From a checkpoint of a small self-supervised audio encoder (BEST-RQ).
Training: adamw at rate 0.0019, 7900 steps.
Data: trained on short made-up English sentences, spoken by a formant synthesiser in many voices, 26041 training examples.
Rows from block 2 of a small self-supervised audio encoder (BEST-RQ), named by matrix and row number. Rows with one number belong to one channel. Each number is 128 + 24 x the weight over its row's rms, rounded and kept within 0 to 255. All counts start at 0. Numbers have three digits each. After the name is the row's rms in percent of the matrix's.
After each channel's rows are labels from the 100 clips, of 14976, where the channel reaches its highest value: "responds to" is what is common among them. Only what is clearly more common there than usual is listed. The data: short made-up English sentences, spoken by a formant synthesiser in many voices. In brackets: how many of the 100.
# convs0: expand pointwise conv (model.blocks.2.convs.0.weight, 768x192x1), inputs 0-63
# convs1: depthwise width-5 conv (model.blocks.2.convs.1.weight, 768x1x5), a 5 kernel
# convs2: project pointwise conv (model.blocks.2.convs.2.weight, 192x768x1, transposed), outputs 0-63

convs0.621 054:108187125148141100141136163141173147148092150116134099104145116151117140112100106105098113123111139166103125166106148150086121177145180151125137108162117125119150134113137090153113132110110117
convs1.621 040:093139091115127
convs2.621 041:135164102195129143113090132128136125127115138160143114141124158135135142108107100092118120107136121145129175141125127152097134112141137134138100122132107076094128114138186101093095150124112131
responds to: /k/ (74); mains hum (27)

convs0.165 094:133129138081127121129183123122163154120131105121123157104130109113122109195136116135148099165149114118123136114135110126133116147092126112109130153168142149115116123125113105098121112171119144
convs1.165 093:138128145147174
convs2.165 087:123119120162115106142105121134091118139144127140140130128125179119157114103132093111122132135092119090110176138132128123141117097127158122101125116145128083105120121159135073120118100095123115
responds to: /s/ (98); "this" (37); /ŋ/ (27)

convs0.50 115:129186132089105100104117131170168133147107161116106134148179158123098151110115090139093128146117121127105151145144161138128148101115116117132098113150125120144162098148149173154137105109114130
convs1.50 098:176139126111116
convs2.50 110:112138107128184128131093131133107144130135148141108110076101096134119118126104112119111085116113154135126103153113107134065118137174192119119124119130119150144127082128141093136121099128129139
responds to: /s/ (86); mains hum (74)

convs0.689 099:119115176137105133136147098116083099084131118128097147128141130104128131154112148125111128112159136136156129107097099161170130150089136115110167169145148161126132148109085140144139159118120117
convs1.689 077:117161089118120
convs2.689 100:122118109099123163127097151137169143120121155102085139156123111145092118135121095155126127106121120155128099123144120136118127145153138158124125126136094156136163079124137159114120138128079127
responds to: /k/ (66); /p/ (59); muffled (low-pass) (29)

convs0.163 055:157087160083106113139151088113121153115142145154124158135097121119107147125137146148115145192145128132120109126119148105096158141121159100122099134143102160099132132110101091097167080132119117
convs1.163 052:128099097107102
convs2.163 046:137105121103149114172149125140107164133127121123130162083209060123129136161106120151090096086151136143117103148143104155133106156141175116112140129131131172111160089128128119104088133143123122
responds to: /ɝ/ (75); /g/ (49); /ʌ/ (34); "girl" (26)

convs0.25 085:126139131056177096165136114162131156141129129118150115085176080125141140142093119144123087151129105115094105152144122151112108116139155119114153130126153170121154112120121154150118110172134167
convs1.25 096:138151171146136
convs2.25 071:121154111150113142141063125116186079100121163146121092148090163163142157156112103139142129159081121094137158137110097123107134129114160113100101141135128091147126130134130149085120112124141114
responds to: /s/ (96); mains hum (31)

convs0.160 082:096163092138157145131118136107133133105092143094072132140132113123126134113137135143098111105096137173120129120143097108093148152167146121134070110141127121157107136115100144128154116114119130
convs1.160 091:151129132103087
convs2.160 072:140149112078129132113104124143119124122099167094134148178092108158155091093127083113153126133153122101109129141131140092129107128147080184148127131158113108135121159101125071146151127175136175
responds to: /k/ (77); /p/ (62); clipping (28)

convs0.15 105:116119083131143147096120132128135092134134121137156101101163137115138118155193125130135141183128091102164157141105132110120150075088098122150113144121173150134118160149113164134128155121183179
convs1.15 100:111101092130152
convs2.15 093:118138126138107131108103138106147115147136141116179102137136119144136157114105134053166093099120146124129095121132247096153112134121092163135120118138134171145122155164134134178134121133103102
responds to: "a" (36); muffled (low-pass) (31); clipping (28)

convs0.322 128:127112070131123114119119129113143141116103141100140147170135123159135116148159119093132136130109143133126126116169127105140114178137108102117105124143107136137108116152106136106122136136103119
convs1.322 105:176124106128123
convs2.322 130:110108139157173138127145132129132154137105170113115135132132122115138119100114157147156110100162136137095114106136172132160117162138120117124140119102140138137148167136051126128125145136115122
responds to: "a" (48); muffled (low-pass) (46)

convs0.460 128:123163120100151102106159105171126162130116144138106129156161187102138131126106111148104132179120109150100115147138149159131128124136156157127141142132170118114182082125114091165140144127129148
convs1.460 111:115105150169123
convs2.460 132:139122123158120143174124144069156127121125141134152118115130127150144160132123125126147169151131145116124114136124141123117126138148163126138121106096128109141112153136155153126145098106138064
responds to: /s/ (100); mains hum (28)

convs0.298 149:156109179125138159170149106127137153132120137170137139090111118140109116135103097120139096164175115108113135138093099165158143110120136106118098155097137164105161091129134114097101126150123123
convs1.298 113:179138120126137
convs2.298 151:138110119190132125124135123123137116120109124131103135106114178148144159142111087135114103142122104129105173109105166143139115089144129111133110081085102128131153066147153114111073102133111101
responds to: /ɝ/ (77); clipping (35); mains hum (26)

convs0.747 141:128093113125081128135134135138108102117157144116100131156051144137130139128142149135107149104107082149172110105118100157124127127129104094128163143153120102111120160122145151166179137127110150
convs1.747 120:134178123145120
convs2.747 177:112121118178109136174149136132129094143136151130082111089102140140134160157117164150087122116115135147104145123126121134091127146096182059117136100126126078102119122092169147093146124086112163
responds to: /k/ (96); "quiet" (25)

convs0.115 098:127112151085109095154160085129142163140144133156082155084173126114063086142109129142102109125163120106116106104111141175130111161112183130110132167173115146074155077109108108101112088134120102
convs1.115 098:166138132109098
convs2.115 104:126129130184150105125050101105118084135127153131082108132100171147142116160112078130127115145107110140123179096119105154111149077133125102135158156140147063139123067117146121133129116118119104
responds to: /s/ (89)

convs0.548 122:123134125130088114110140136128101137151147117163088118174132158095111122098173145147095154109149155133120146141146101041153158130128134091131132114108132101079129125123133100118134138113159151
convs1.548 101:172134120106108
convs2.548 106:112150135112144145102110106140115154106142121155148156192089121104111132118158159183156155152153145090114109104085121139124093141105130177124126198110137085108134131145083110102164109128184141
responds to: /k/ (85)

convs0.577 145:120131155097150091123158122169137155156129152091137103145152146129137135129109099156122130155114117161138124135129125131113134107139103139136141114153151116123154090108133125172134127132139215
convs1.577 153:111123122175144
convs2.577 171:144106094176133140157148161063166131121143109146156101113133135124158094128159122137157157145095125095123137128127120116108114118154172140138132106094133105163102140168148126127115097127156085
responds to: /s/ (100); voice: child-like voice (57); mains hum (27)